From a checkpoint of a small encoder-decoder audio transcriber: decoder activation relu.
Rows from block 3 of the audio encoder, named by matrix and row number. Each number is 50 + 12 x the weight over its row's rms, rounded and kept within 0 to 99. All counts start at 0. After the name is the row's rms in percent of the matrix's.
# conv: width-5 conv (encoder.blocks.3.conv.weight, 96x96x5), inputs 64-95, a 5 kernel for each
conv.45 100:39 48 60 55 45 48 54 44 38 57 42 60 43 44 49 49 51 44 47 61 34 56 46 41 58 47 62 61 59 77 47 43 58 65 39 68 65 49 42 24 69 47 42 77 64 52 41 36 34 50 40 38 51 54 70 68 48 41 72 59 56 45 54 67 26 52 68 43 46 57 62 74 57 35 42 36 56 51 35 60 82 47 49 39 58 54 57 42 23 89 43 64 56 60 23 59 51 51 37 65 59 52 49 56 69 47 56 31 46 40 31 61 49 52 47 49 48 42 44 55 33 35 53 62 35 42 49 50 29 50 54 43 41 52 48 63 57 76 43 57 70 61 30 46 51 35 34 40 68 40 47 50 44 59 27 29 38 46 59 41
conv.46 099:52 64 68 37 35 58 53 71 30 53 54 69 39 39 38 53 19 51 63 44 59 52 57 27 38 43 52 67 58 39 48 39 41 54 46 42 61 60 73 66 46 43 42 58 65 41 43 57 46 47 49 59 44 46 51 62 55 68 56 45 31 21 37 51 39 34 33 45 72 66 41 50 42 58 50 59 56 42 68 55 50 77 39 46 30 51 69 48 49 38 47 51 78 48 53 47 52 37 61 58 56 55 52 60 53 60 41 46 32 62 46 37 54 37 08 38 48 48 45 80 48 41 34 41 38 47 46 46 43 51 55 52 59 49 59 58 31 48 39 59 26 51 40 35 46 70 50 25 77 76 54 51 60 94 50 41 40 28 48 45
conv.47 097:50 78 46 28 57 52 49 59 49 43 64 73 54 52 29 61 74 75 37 36 57 56 66 31 44 50 49 45 40 36 58 37 52 56 49 48 50 72 69 51 50 57 38 46 49 45 51 49 50 51 57 30 63 57 56 63 66 51 54 34 52 44 44 33 49 40 57 64 58 64 52 57 58 40 37 46 38 51 37 55 46 32 51 57 54 32 70 46 48 32 31 66 55 65 35 43 32 70 39 36 45 36 76 86 80 76 55 29 68 51 69 46 53 61 35 44 42 58 65 51 42 39 33 54 77 54 47 38 44 56 47 49 34 51 60 69 50 48 34 63 52 58 45 41 61 52 43 45 69 69 60 68 34 61 60 36 49 75 48 73
conv.48 091:28 56 45 51 41 40 39 39 41 41 57 42 55 43 48 51 49 58 46 23 32 53 64 35 46 47 55 76 53 49 58 62 48 51 34 64 31 47 71 51 41 63 58 53 37 53 64 45 66 46 54 38 43 49 55 42 38 68 42 46 58 46 50 30 68 52 37 40 69 52 46 38 57 51 55 63 63 65 46 49 49 55 45 62 46 28 53 83 80 60 65 58 53 36 68 40 77 37 36 62 43 42 49 34 32 54 38 50 51 57 55 67 33 46 40 49 57 27 54 73 35 33 46 46 43 45 58 49 44 47 34 54 60 51 55 58 35 41 64 59 58 71 62 31 51 48 35 53 60 69 42 46 40 60 45 37 61 21 30 76
conv.49 098:53 38 30 37 39 56 49 56 65 53 59 47 40 67 42 55 48 56 39 61 45 46 56 32 44 45 37 50 56 37 58 07 35 43 54 39 48 34 67 70 44 48 40 47 44 57 55 62 65 46 47 51 54 37 49 67 20 45 45 46 36 52 61 59 44 40 35 52 68 58 36 56 55 37 58 48 51 50 52 54 63 39 48 63 44 69 35 38 40 29 69 44 59 55 30 42 38 46 57 59 64 41 49 27 36 69 63 61 41 43 74 44 58 49 36 63 44 47 64 74 69 50 41 14 46 34 49 62 34 42 44 67 40 44 47 56 54 43 40 66 61 51 42 41 47 71 72 58 39 54 33 50 50 65 71 62 47 59 50 48
conv.50 109:43 51 74 42 24 61 54 59 56 45 43 47 50 58 41 73 53 42 77 32 69 31 62 20 43 44 33 46 46 42 64 25 26 45 57 44 26 54 63 34 54 45 39 67 56 41 67 54 63 42 39 45 46 49 68 42 48 49 57 28 39 51 56 38 42 63 38 42 50 44 47 49 34 52 53 48 60 54 55 36 55 48 38 56 48 63 46 60 42 54 45 62 63 40 51 51 58 45 50 63 71 36 24 63 74 87 40 54 41 60 40 51 39 55 47 45 46 50 31 52 62 43 26 58 42 39 30 63 41 50 39 60 44 69 54 51 33 49 58 45 68 50 37 56 49 51 59 48 59 41 56 43 49 41 49 54 50 35 67 59
conv.51 101:45 53 69 66 40 60 54 47 51 34 43 41 52 49 44 44 55 58 30 34 53 53 46 52 52 59 71 41 40 38 50 46 44 35 60 40 64 51 59 50 58 49 43 46 45 45 46 54 50 61 46 64 61 43 58 51 66 50 33 42 47 59 49 60 40 50 46 54 30 55 52 54 28 43 52 37 55 37 51 46 34 67 53 26 56 65 52 46 61 46 64 05 77 62 27 44 21 48 37 62 57 63 55 32 51 61 45 50 52 38 34 43 56 57 57 42 36 64 54 56 67 44 58 53 59 47 44 42 34 61 50 64 45 40 29 35 62 42 40 58 53 49 22 55 40 35 29 37 67 57 55 61 48 57 54 70 36 67 50 38
conv.52 103:35 69 57 60 70 42 53 32 50 47 61 47 58 69 42 68 61 47 37 64 62 55 61 46 53 43 57 57 46 42 42 48 51 70 72 42 62 46 40 54 43 68 64 37 39 52 31 51 45 56 43 71 68 40 62 42 41 35 58 51 50 56 61 45 45 43 58 49 43 43 52 50 57 52 46 26 50 71 45 48 42 47 52 52 70 36 35 39 53 62 51 58 67 47 50 64 44 43 68 33 49 41 52 64 21 57 57 29 38 55 44 22 47 76 52 43 44 75 48 35 63 45 32 67 56 52 66 66 43 36 48 58 39 67 40 43 33 78 57 33 59 51 57 56 41 55 64 53 50 42 22 42 48 47 35 67 52 75 65 41
conv.53 101:35 87 56 43 55 51 55 35 46 51 54 40 57 47 61 46 29 66 48 76 66 62 39 35 45 48 53 66 60 49 46 50 41 58 45 52 22 64 56 60 62 43 53 41 37 48 54 46 39 66 52 51 37 75 59 40 58 63 48 52 56 62 52 51 35 37 35 49 51 41 43 43 57 26 52 58 54 47 42 40 66 39 37 48 65 57 42 45 63 40 48 58 44 60 33 51 37 75 60 55 34 53 74 64 55 45 43 47 55 64 62 27 49 53 35 56 39 29 43 45 58 56 36 58 66 43 49 62 49 53 62 45 33 42 71 59 33 55 55 49 40 87 40 50 58 86 37 59 57 45 43 35 53 71 47 61 56 35 34 55
conv.54 108:50 41 29 75 56 76 33 49 48 27 76 58 32 36 50 49 89 55 40 70 45 57 48 65 64 60 66 51 49 44 55 69 59 20 55 56 39 52 32 43 52 48 65 48 40 59 46 54 45 31 39 49 47 45 31 43 45 31 47 55 42 35 42 35 52 64 68 50 49 62 41 33 46 62 56 47 57 59 43 38 56 35 23 38 65 38 68 42 57 67 47 57 35 85 31 61 53 59 43 48 41 61 67 31 66 43 37 38 50 37 41 42 30 36 63 55 34 53 55 53 46 51 58 57 56 47 67 61 42 65 63 54 48 50 58 36 41 46 67 60 59 39 37 68 61 69 48 42 27 37 70 43 48 46 32 45 44 27 60 45
conv.55 098:57 51 56 54 55 51 71 47 61 46 48 43 59 44 39 36 35 50 56 39 61 57 55 42 48 54 43 44 56 55 60 21 56 55 58 51 23 42 34 47 79 76 48 32 39 41 41 43 45 39 77 42 47 63 37 47 40 53 43 46 36 49 48 46 57 58 46 43 28 45 59 73 54 62 52 63 49 58 47 48 54 38 31 37 49 54 53 58 45 43 76 38 62 49 37 61 44 59 38 41 56 49 54 65 70 42 49 48 61 74 69 44 49 58 72 35 31 30 45 56 61 60 46 42 15 61 57 57 43 44 52 53 42 28 45 35 37 53 62 67 60 51 56 45 45 34 39 20 64 47 37 61 69 55 41 62 39 45 28 41
conv.56 099:61 62 52 42 48 53 35 62 47 54 51 31 46 46 52 61 45 43 15 60 58 42 27 52 22 56 39 59 50 66 69 59 42 33 38 49 58 41 51 49 50 71 39 30 57 41 34 66 44 41 34 53 62 53 58 46 62 51 59 41 41 55 54 44 59 41 42 41 59 51 48 43 34 63 42 34 59 55 38 60 36 40 43 38 61 45 50 46 48 51 60 30 22 42 91 42 36 46 54 38 69 51 35 49 36 34 52 52 31 68 35 50 27 56 87 50 52 71 68 52 55 39 54 46 52 47 44 28 36 51 41 29 48 62 58 60 51 46 32 37 52 68 55 42 63 61 70 69 63 24 51 24 39 41 44 57 71 64 64 63
conv.57 085:41 54 61 43 47 76 42 33 46 43 44 43 61 31 59 33 48 58 79 58 50 53 55 42 59 63 39 41 58 44 55 65 63 61 51 51 53 49 35 39 50 40 48 49 29 44 71 44 57 38 65 48 29 59 42 57 51 41 54 47 32 64 80 52 35 48 45 53 77 55 46 36 56 42 33 55 72 55 62 33 28 42 71 25 24 53 53 58 50 42 77 48 33 68 58 50 58 47 63 27 55 51 20 36 52 55 56 50 55 45 63 50 44 68 33 56 58 47 55 56 16 48 50 34 56 40 48 74 58 40 61 37 40 32 47 58 57 79 47 44 52 51 71 42 55 69 63 31 61 63 39 41 48 27 40 59 67 44 40 68
conv.58 103:50 57 70 57 43 61 49 49 51 41 50 43 56 37 37 40 50 44 37 39 22 55 46 55 42 52 55 58 48 56 31 34 60 48 59 51 55 41 49 69 43 36 48 55 62 61 54 42 69 63 47 57 33 35 45 52 33 48 50 58 48 47 73 42 35 43 47 33 45 53 45 52 67 46 64 59 64 62 46 63 41 44 58 56 50 50 38 52 45 65 46 84 58 52 59 27 47 37 52 62 70 43 78 56 37 34 49 36 39 28 40 63 58 40 59 41 44 58 56 48 67 29 55 37 56 47 36 47 35 51 48 52 45 55 53 46 45 54 69 45 43 43 64 66 26 21 56 99 51 53 46 77 43 37 45 26 12 48 67 57
conv.59 098:54 55 45 44 71 35 44 54 61 39 40 58 52 30 55 38 56 28 48 45 46 52 47 49 59 30 45 67 59 39 57 48 50 64 31 47 48 57 32 43 54 68 56 35 46 63 46 52 36 74 60 42 50 64 30 37 57 51 38 47 55 59 36 57 54 32 38 30 45 30 66 50 55 25 48 47 32 49 41 64 42 45 49 66 89 58 46 38 54 69 51 54 51 47 47 58 26 26 61 55 49 68 50 58 59 46 48 41 57 68 30 62 69 39 72 35 30 75 79 63 72 65 46 64 50 66 31 52 40 56 47 85 53 49 36 32 45 48 50 68 34 44 74 41 63 48 27 23 38 51 71 40 44 31 24 56 58 55 58 56
conv.60 114:40 60 60 43 29 44 61 64 46 49 61 35 61 59 55 57 36 42 59 29 48 57 50 42 38 46 42 63 51 41 57 46 34 44 65 50 42 52 58 51 53 46 61 60 62 40 36 57 43 59 54 59 38 40 77 68 49 62 44 57 40 61 56 39 54 29 39 53 46 68 40 53 50 50 44 51 63 43 55 31 63 47 52 40 44 46 45 50 37 38 42 67 45 65 49 33 73 49 72 58 40 50 37 63 69 39 58 69 43 40 37 67 62 42 28 64 74 69 48 43 68 41 32 37 54 62 43 64 61 42 22 58 42 33 57 58 58 39 48 33 46 54 67 36 21 48 57 63 35 62 48 37 45 80 36 57 55 72 38 35
conv.61 102:48 45 45 52 56 60 49 33 70 67 54 40 44 47 63 49 48 45 34 46 46 52 61 59 29 56 67 50 42 71 61 42 36 31 60 52 54 65 41 62 33 50 45 48 51 45 40 53 53 56 37 47 32 53 65 49 67 42 28 45 71 43 51 51 40 43 31 52 67 64 59 35 42 35 50 37 51 54 55 41 44 48 49 37 55 58 43 43 55 50 43 41 50 37 41 80 54 45 35 48 57 54 63 51 35 51 69 56 44 67 54 67 43 44 45 41 56 64 43 24 26 37 60 50 62 45 57 52 37 59 50 49 48 49 66 50 48 35 39 42 54 72 26 31 53 51 56 59 27 49 10 49 56 43 65 42 58 52 37 57
conv.62 083:73 39 65 36 44 49 47 49 43 70 32 57 57 62 59 79 39 44 33 64 50 69 46 41 36 55 48 66 66 57 42 67 68 58 52 41 43 55 45 55 32 67 39 34 32 39 30 47 73 29 35 45 55 43 36 57 57 64 58 45 58 50 44 55 62 48 42 40 50 56 70 48 42 35 70 61 23 40 59 52 40 37 27 54 43 46 22 89 43 47 50 61 47 26 51 59 62 44 51 51 49 46 53 47 24 38 53 59 72 46 41 33 46 55 52 38 37 54 55 25 66 46 27 65 53 36 48 66 62 61 64 47 30 45 47 58 59 29 41 36 46 56 49 46 59 19 42 50 37 51 44 42 43 62 50 27 45 53 51 45
conv.63 097:39 61 48 66 64 65 35 65 47 60 43 57 64 40 51 51 26 39 54 32 61 53 35 54 55 70 61 44 48 43 48 43 42 45 47 46 39 51 65 46 39 55 47 45 70 38 49 50 65 63 48 63 45 42 39 43 61 40 33 76 42 43 51 59 42 48 44 56 57 65 30 48 44 53 76 50 41 61 72 30 56 53 59 48 53 38 51 52 33 40 46 38 61 54 73 51 66 71 51 65 41 44 40 49 64 56 44 56 44 57 43 42 43 61 39 41 40 64 36 56 58 69 51 56 20 52 52 53 57 59 55 46 64 67 43 55 43 20 49 51 28 47 62 58 26 40 46 44 56 75 54 67 60 32 56 70 44 30 30 47
conv.64 114:56 65 49 71 73 60 47 47 40 41 39 40 48 52 58 27 37 59 53 41 35 47 55 59 44 65 39 47 60 64 51 47 48 64 37 72 39 51 45 28 45 42 68 45 50 42 50 57 54 52 54 57 29 58 49 25 43 56 33 52 55 43 54 54 54 43 36 61 51 37 59 59 43 31 46 55 44 57 51 34 52 56 41 58 35 61 67 24 37 63 42 61 52 53 65 66 50 50 52 28 54 47 58 56 47 64 50 35 56 42 47 37 52 49 53 56 57 34 23 47 58 52 60 38 42 40 50 36 39 60 66 43 57 48 36 38 59 54 51 54 54 64 46 53 38 62 48 56 31 56 41 23 50 42 49 67 72 38 30 51
conv.65 081:53 57 65 57 37 55 28 57 40 46 74 31 62 55 39 59 42 39 53 47 53 60 36 50 46 54 47 62 58 48 68 64 48 70 56 36 64 16 35 55 45 62 35 59 55 66 42 34 47 67 51 62 52 53 53 53 69 51 56 26 41 41 48 38 25 43 53 48 38 57 31 48 55 42 58 57 39 45 58 39 45 46 54 36 39 68 59 73 60 27 45 59 48 53 52 59 40 44 46 62 46 43 35 31 64 59 51 60 48 36 35 62 63 36 50 56 72 55 55 36 56 62 54 53 40 68 59 53 63 55 64 54 50 35 41 42 59 52 70 56 52 52 44 60 31 49 40 47 51 52 51 57 47 40 31 41 46 54 51 53
conv.66 105:77 79 38 54 55 67 60 49 32 39 49 57 41 58 50 47 54 62 60 29 49 69 44 64 48 58 46 62 63 46 55 47 68 44 53 66 56 57 45 32 58 48 54 63 58 36 46 45 57 39 40 54 49 56 52 56 59 62 44 45 52 54 27 33 45 43 34 65 62 55 50 50 45 50 43 59 57 40 40 47 60 50 27 51 39 56 52 37 65 45 58 42 56 72 49 53 45 49 49 48 67 64 63 65 43 60 64 31 40 45 62 28 24 53 73 59 26 53 49 59 52 46 61 23 73 56 31 58 42 41 57 51 58 68 68 61 27 50 57 53 33 39 50 60 72 77 64 70 62 51 55 73 51 43 39 40 64 46 57 66
conv.67 109:67 52 36 27 57 62 55 62 32 24 45 44 44 58 39 53 22 29 50 59 59 41 34 46 35 42 51 56 53 40 38 44 64 58 42 15 46 43 56 43 74 60 49 48 49 41 66 49 58 43 56 66 74 50 49 41 55 51 53 39 59 44 58 56 76 24 52 49 58 61 45 48 22 49 50 64 65 49 31 48 63 90 61 60 53 55 57 33 46 49 43 75 54 44 40 38 39 44 54 53 56 54 40 61 43 38 64 51 57 50 35 45 62 60 46 55 63 51 49 43 69 58 53 53 44 62 36 44 40 54 44 39 79 50 49 52 65 41 51 49 27 50 40 62 64 34 42 43 70 37 62 60 55 35 46 65 55 68 25 37
conv.68 097:42 48 37 57 59 49 32 48 56 65 45 53 32 70 53 20 39 45 31 65 60 46 27 48 65 65 50 48 54 47 24 54 51 55 58 40 62 43 64 55 50 50 45 56 51 68 45 68 48 54 36 47 42 53 40 49 44 59 46 55 39 40 68 58 57 39 63 40 50 42 34 45 65 56 78 38 36 48 59 57 28 40 32 85 57 45 41 45 44 31 26 48 36 32 47 47 64 68 55 33 43 52 35 50 22 40 36 40 57 49 49 43 55 53 41 37 54 55 68 55 48 59 56 56 40 46 48 63 48 45 25 52 42 49 73 52 53 43 44 62 48 24 36 55 70 36 42 57 55 54 14 39 38 35 61 36 49 45 47 47
conv.69 098:49 71 40 44 37 57 59 51 48 25 75 50 63 39 69 30 45 79 41 49 50 74 47 56 62 50 50 51 48 47 37 37 58 50 54 52 49 75 52 68 44 26 63 64 66 49 60 43 48 40 28 45 54 62 55 45 50 62 65 53 55 41 43 37 37 35 29 58 64 56 71 59 52 41 62 46 53 31 60 50 27 57 49 51 42 60 45 43 60 35 65 21 30 54 43 54 44 50 56 60 40 34 60 52 38 65 31 36 53 61 77 35 61 49 53 42 66 44 67 70 45 52 47 62 63 56 53 40 57 49 32 60 64 40 58 46 77 51 46 67 32 44 41 47 57 32 52 79 43 62 45 59 61 48 45 51 42 38 58 51
conv.70 101:41 52 69 44 46 26 37 45 61 83 55 69 54 50 42 39 61 19 71 50 46 28 64 57 65 50 53 36 41 49 43 63 75 34 47 44 45 42 50 55 68 43 45 54 59 48 52 68 71 33 37 37 43 71 44 62 30 49 45 59 35 40 33 66 47 70 60 51 53 47 70 57 47 58 61 35 62 49 41 60 78 55 53 39 37 43 53 54 47 32 54 45 68 35 72 42 48 43 42 63 56 37 43 71 24 54 67 57 59 42 72 49 38 16 42 67 41 63 49 42 57 45 53 58 51 60 38 69 59 36 33 30 59 57 60 40 52 79 63 44 70 52 73 59 41 57 68 42 70 44 54 33 58 47 51 40 43 58 40 45
conv.71 099:34 46 41 60 83 58 51 58 53 53 50 43 46 57 53 49 37 48 55 35 67 68 61 35 72 58 53 51 45 28 51 56 63 47 66 48 48 37 40 54 52 59 58 51 66 57 57 52 52 58 45 26 58 44 77 42 55 55 43 68 47 49 53 57 33 42 37 56 51 76 59 63 66 67 74 45 32 33 51 63 38 61 38 67 59 19 54 51 50 70 60 42 49 48 46 46 44 50 55 42 62 32 24 38 62 36 68 47 45 46 59 60 36 48 63 65 43 50 29 68 71 56 49 42 53 53 57 38 34 66 38 72 50 66 36 53 60 76 50 49 63 42 63 53 49 37 42 46 47 62 65 56 77 49 46 35 59 52 56 75
conv.72 107:52 36 59 55 54 69 36 50 47 37 48 36 48 67 59 70 71 39 36 25 71 60 51 24 44 39 50 34 43 68 48 56 38 43 51 41 63 47 56 73 52 57 55 59 53 60 55 47 49 57 40 59 60 27 61 46 57 43 60 63 46 53 45 43 38 67 60 43 50 65 60 52 33 44 49 48 41 49 50 60 46 55 28 46 48 41 33 64 46 45 48 39 83 60 59 34 41 50 41 60 38 87 22 40 87 37 42 51 35 42 54 52 15 28 50 40 48 71 46 80 52 66 43 46 42 52 60 45 47 44 62 33 50 46 50 38 52 54 49 38 40 31 38 69 58 29 62 28 79 58 57 57 57 77 40 41 37 38 66 56
conv.73 105:60 30 55 65 28 49 39 35 56 48 46 63 48 60 65 46 67 29 71 54 47 44 55 56 42 47 36 38 52 54 49 60 40 31 74 37 25 51 51 58 74 48 26 38 60 42 33 66 58 45 36 42 45 29 52 68 60 49 49 46 41 58 47 61 54 49 58 38 48 59 67 43 31 54 74 49 44 71 50 57 48 43 64 43 47 40 50 58 36 56 57 38 63 22 66 58 67 56 22 62 65 63 38 39 58 56 52 53 52 72 48 56 63 56 38 61 42 72 38 49 48 57 49 49 49 45 37 43 47 53 55 34 30 64 60 45 56 23 48 50 50 57 49 41 46 53 58 40 66 67 51 39 25 62 57 70 32 48 34 46
conv.74 108:30 47 76 48 30 37 50 59 55 39 53 47 34 53 46 55 44 57 39 45 43 54 42 69 49 52 50 41 59 38 41 48 35 50 72 53 61 52 69 36 44 35 45 47 53 43 58 46 48 62 55 47 57 60 47 52 53 57 49 58 54 55 52 57 35 63 41 37 46 25 60 51 54 52 51 46 38 65 43 59 43 37 81 49 47 61 56 35 48 64 39 65 59 41 59 57 39 56 47 40 56 56 52 71 59 43 51 59 37 34 82 73 48 30 77 47 60 67 37 62 66 51 36 52 40 38 39 48 42 35 64 45 64 43 27 50 60 50 43 35 51 42 47 57 48 41 61 53 51 31 36 69 62 48 48 57 52 67 60 54
conv.75 097:58 36 72 68 38 56 49 57 46 40 48 34 34 59 45 83 37 33 32 42 45 36 65 68 36 64 58 49 43 62 59 41 46 70 46 42 58 55 59 45 60 57 61 34 61 59 46 41 33 50 45 35 48 50 75 53 50 55 60 50 43 54 27 39 64 52 37 60 35 74 44 35 59 62 56 59 72 51 62 41 50 62 60 51 52 54 44 56 52 48 70 60 55 43 39 54 57 48 44 54 38 54 44 48 48 20 64 57 42 56 57 44 53 36 21 61 41 40 43 50 45 67 53 49 41 66 39 51 34 41 49 30 53 37 61 47 45 39 63 36 47 56 43 19 50 44 48 43 62 46 41 65 63 42 59 81 25 39 51 53
conv.76 104:56 32 52 30 41 52 51 53 42 64 56 62 45 49 69 30 29 62 46 40 72 59 38 51 70 61 68 42 31 49 50 45 61 52 56 53 31 40 51 49 49 67 80 62 40 44 61 49 65 56 59 55 51 54 41 29 64 78 53 28 58 50 59 58 59 37 54 64 49 31 41 63 34 28 65 48 42 51 64 24 74 45 60 60 50 70 66 35 43 51 57 55 48 25 31 41 57 55 45 52 44 43 62 66 57 35 50 31 69 75 31 63 49 88 53 53 51 40 35 43 43 56 63 41 43 55 50 58 31 55 50 53 50 58 43 59 30 56 49 45 49 49 63 54 43 50 58 18 53 70 50 56 43 40 70 39 75 42 68 66
conv.77 113:45 41 82 41 54 49 46 42 53 51 36 55 47 41 54 52 45 37 42 45 52 41 54 46 55 57 47 33 59 49 39 50 36 65 86 40 52 52 58 65 52 55 60 43 58 57 32 58 57 62 52 42 54 40 52 49 45 49 46 71 51 28 63 69 62 47 51 47 34 62 57 74 55 45 43 48 50 58 66 49 74 64 59 54 32 71 46 55 44 51 68 50 76 19 41 49 13 46 54 63 59 14 47 58 52 60 41 32 67 39 60 56 56 47 46 59 39 52 45 74 46 56 47 52 40 63 46 44 53 47 52 45 57 50 37 60 62 30 54 53 32 44 26 56 60 45 44 25 57 55 76 49 36 73 33 50 49 39 57 56
conv.78 099:52 41 42 54 29 52 46 55 50 34 52 47 62 38 45 32 42 54 58 45 43 33 29 45 65 49 50 38 50 47 40 41 48 64 42 32 56 55 71 41 42 53 37 48 53 54 51 53 55 50 83 53 42 61 55 66 50 52 51 29 40 52 53 33 54 37 83 81 60 35 66 53 55 35 62 30 58 51 57 44 36 41 23 64 57 66 42 38 38 59 57 63 37 56 55 50 73 50 33 43 43 57 47 60 51 65 68 61 29 25 30 57 40 50 58 60 43 58 52 54 44 57 57 56 43 41 46 52 40 49 49 50 29 67 51 34 41 49 40 49 46 49 22 40 50 63 46 61 68 23 67 53 37 53 22 64 75 28 47 44
conv.79 096:69 44 38 24 41 39 40 52 53 31 63 50 31 48 42 26 70 37 46 42 46 43 59 36 22 47 46 53 55 39 26 79 62 44 33 38 65 61 54 57 42 28 56 62 57 69 40 53 44 53 53 35 49 50 54 42 39 53 59 55 41 51 48 58 53 55 38 31 39 49 46 35 35 60 59 51 53 49 52 44 27 71 63 58 52 46 60 67 55 45 49 61 43 22 73 50 35 37 68 50 57 68 52 38 30 74 57 49 64 49 41 69 54 51 62 47 58 47 68 66 31 42 44 54 44 43 58 35 63 66 41 56 68 33 31 45 87 20 36 50 28 42 62 62 58 42 36 42 40 70 48 57 59 62 49 33 48 53 64 45
conv.80 094:65 71 41 38 72 68 59 40 53 72 40 45 37 48 32 64 44 41 39 51 62 65 53 33 51 43 55 36 59 59 52 67 46 52 67 36 49 46 34 52 57 51 36 42 45 37 51 24 38 37 49 35 37 36 73 80 44 35 27 35 41 74 26 57 69 65 38 53 54 40 81 70 46 42 52 23 48 40 65 51 41 57 48 44 41 41 65 31 45 39 43 61 40 56 38 54 43 57 44 36 53 60 66 49 52 51 56 66 50 51 36 20 58 49 52 35 36 64 44 35 58 46 31 45 31 63 38 56 41 59 23 52 49 51 59 71 59 52 44 52 68 45 47 44 43 51 44 48 57 38 27 32 48 60 41 45 43 59 37 51
conv.81 086:53 41 36 41 41 52 66 55 38 61 35 50 36 52 66 51 33 52 41 57 46 50 37 45 65 27 45 53 37 60 50 26 10 38 46 28 39 52 56 49 53 63 30 49 36 47 59 45 54 68 32 40 39 45 38 58 45 64 63 58 56 46 46 41 57 29 32 56 65 49 40 32 43 61 79 66 74 54 30 51 41 63 39 34 46 36 75 57 28 54 40 60 51 78 25 44 59 46 20 62 51 36 67 29 38 64 48 44 46 41 54 45 43 50 37 24 46 64 45 49 58 54 56 73 41 47 46 59 61 54 81 26 35 36 34 50 47 46 49 65 66 58 45 45 43 48 50 39 63 36 55 41 30 52 43 63 29 53 47 44
conv.82 097:65 34 35 76 51 64 58 61 64 46 51 56 42 42 82 46 55 51 55 43 42 38 43 42 68 55 45 39 48 41 21 40 56 65 46 60 55 60 33 54 41 32 54 44 74 46 78 43 58 54 56 40 57 57 42 20 50 43 64 50 44 46 42 51 56 51 39 43 39 43 48 55 55 67 65 65 54 52 41 37 54 35 62 68 42 63 52 40 36 54 39 44 52 56 63 49 47 58 22 40 41 53 33 36 35 54 24 51 36 41 38 38 59 53 56 66 44 44 38 26 53 60 57 39 54 45 40 42 45 51 42 54 58 21 34 50 40 59 54 35 52 58 23 39 69 60 56 59 42 42 61 62 58 43 54 99 65 43 45 45
conv.83 107:50 44 99 61 48 52 29 54 53 43 45 33 74 51 57 66 82 41 55 62 56 48 69 48 59 35 42 47 61 39 31 53 56 67 44 46 30 67 55 86 64 63 69 56 54 41 53 38 50 66 50 50 60 62 48 56 57 41 39 51 43 31 28 47 71 52 53 59 57 69 43 46 47 47 52 30 36 41 39 62 38 25 48 44 51 43 36 58 47 64 41 60 66 58 46 35 52 61 43 41 55 64 51 72 76 48 16 79 47 66 53 64 42 48 72 24 30 63 39 59 36 63 42 62 67 57 38 42 39 59 34 29 51 65 54 27 44 73 52 50 46 37 49 65 59 39 60 46 38 49 41 66 59 48 54 28 41 61 39 56
conv.84 101:43 46 51 52 59 59 61 40 53 39 63 53 27 51 46 37 57 48 46 34 73 31 37 57 30 65 48 50 61 34 72 56 33 31 40 54 67 60 51 64 50 63 62 68 47 56 51 48 33 42 70 63 83 58 51 58 59 43 62 35 47 45 44 41 67 78 61 50 36 55 47 52 49 57 38 70 39 28 40 27 43 62 45 34 51 61 52 46 44 33 55 52 59 49 20 48 40 48 56 57 37 43 50 69 47 43 35 50 60 40 35 48 48 49 59 45 37 61 52 45 46 51 54 57 73 58 52 26 60 47 48 69 69 64 56 62 66 42 47 36 37 61 53 55 78 54 45 34 60 57 75 48 45 43 47 40 40 59 51 69
conv.85 099:75 59 63 51 50 52 21 65 48 57 46 42 49 40 49 44 44 68 76 54 62 35 88 35 53 40 43 77 46 74 59 63 59 40 39 59 48 47 60 33 42 62 47 54 47 37 52 62 42 55 54 49 43 41 46 46 60 33 45 58 41 41 56 50 45 48 55 25 45 28 39 53 60 48 55 52 46 37 34 48 63 67 47 46 42 57 49 40 40 74 59 61 56 54 50 52 45 34 60 49 42 47 45 50 46 24 28 54 50 41 42 64 41 81 70 57 51 40 39 65 34 54 36 65 41 45 51 66 46 60 50 51 27 51 40 76 58 38 45 71 57 30 67 24 50 74 58 17 50 47 20 34 33 55 61 62 50 16 53 52
conv.86 109:61 41 54 42 46 48 50 56 45 43 39 44 45 57 48 56 41 43 47 62 47 59 57 45 48 43 64 43 49 43 65 43 36 44 63 57 37 46 57 51 54 43 55 80 43 57 46 47 43 39 56 48 55 51 42 37 55 32 51 51 56 52 46 44 36 31 43 40 34 49 44 29 51 53 62 86 45 31 40 41 38 28 46 48 70 50 67 56 54 49 59 38 47 31 52 41 44 42 47 66 52 66 30 36 55 60 41 64 58 64 35 44 32 54 69 31 57 60 54 44 59 66 54 50 54 44 62 67 51 38 85 70 36 66 45 48 57 33 38 37 31 42 32 38 51 56 53 30 49 68 67 53 42 45 19 49 51 36 51 52
conv.87 098:53 79 68 35 42 47 39 53 66 54 49 63 62 58 36 54 41 52 51 48 52 62 40 46 51 32 40 39 56 57 57 38 38 62 50 32 46 60 55 50 61 49 72 50 38 52 49 57 42 55 62 27 46 89 52 41 62 60 51 35 40 57 49 42 36 38 34 47 70 43 51 65 54 49 51 47 66 53 41 52 41 69 53 42 51 45 56 46 41 60 65 29 40 57 31 40 65 52 41 57 44 53 70 60 45 52 63 49 37 63 59 52 54 34 69 46 58 47 61 55 45 48 64 55 60 38 59 85 30 53 42 47 52 58 51 41 54 72 63 37 33 53 36 48 32 40 47 65 65 47 36 65 68 56 40 40 55 41 39 55
conv.88 096:59 52 44 46 52 52 57 42 56 31 44 52 61 48 49 67 54 42 61 51 38 49 55 48 62 56 59 35 48 49 25 24 62 56 53 45 55 45 41 32 71 48 48 45 33 30 46 48 61 65 55 66 43 52 50 47 56 38 36 45 50 48 39 39 60 39 49 58 42 54 28 37 69 50 43 62 34 44 54 67 65 81 52 44 72 55 37 57 37 52 27 59 52 67 64 58 64 58 46 55 32 58 49 39 61 53 64 56 59 56 79 47 47 40 43 56 62 77 62 42 52 53 29 52 69 46 47 43 52 50 50 41 61 40 56 49 66 53 53 30 62 49 30 46 49 49 64 60 28 50 64 66 61 42 41 65 36 35 49 43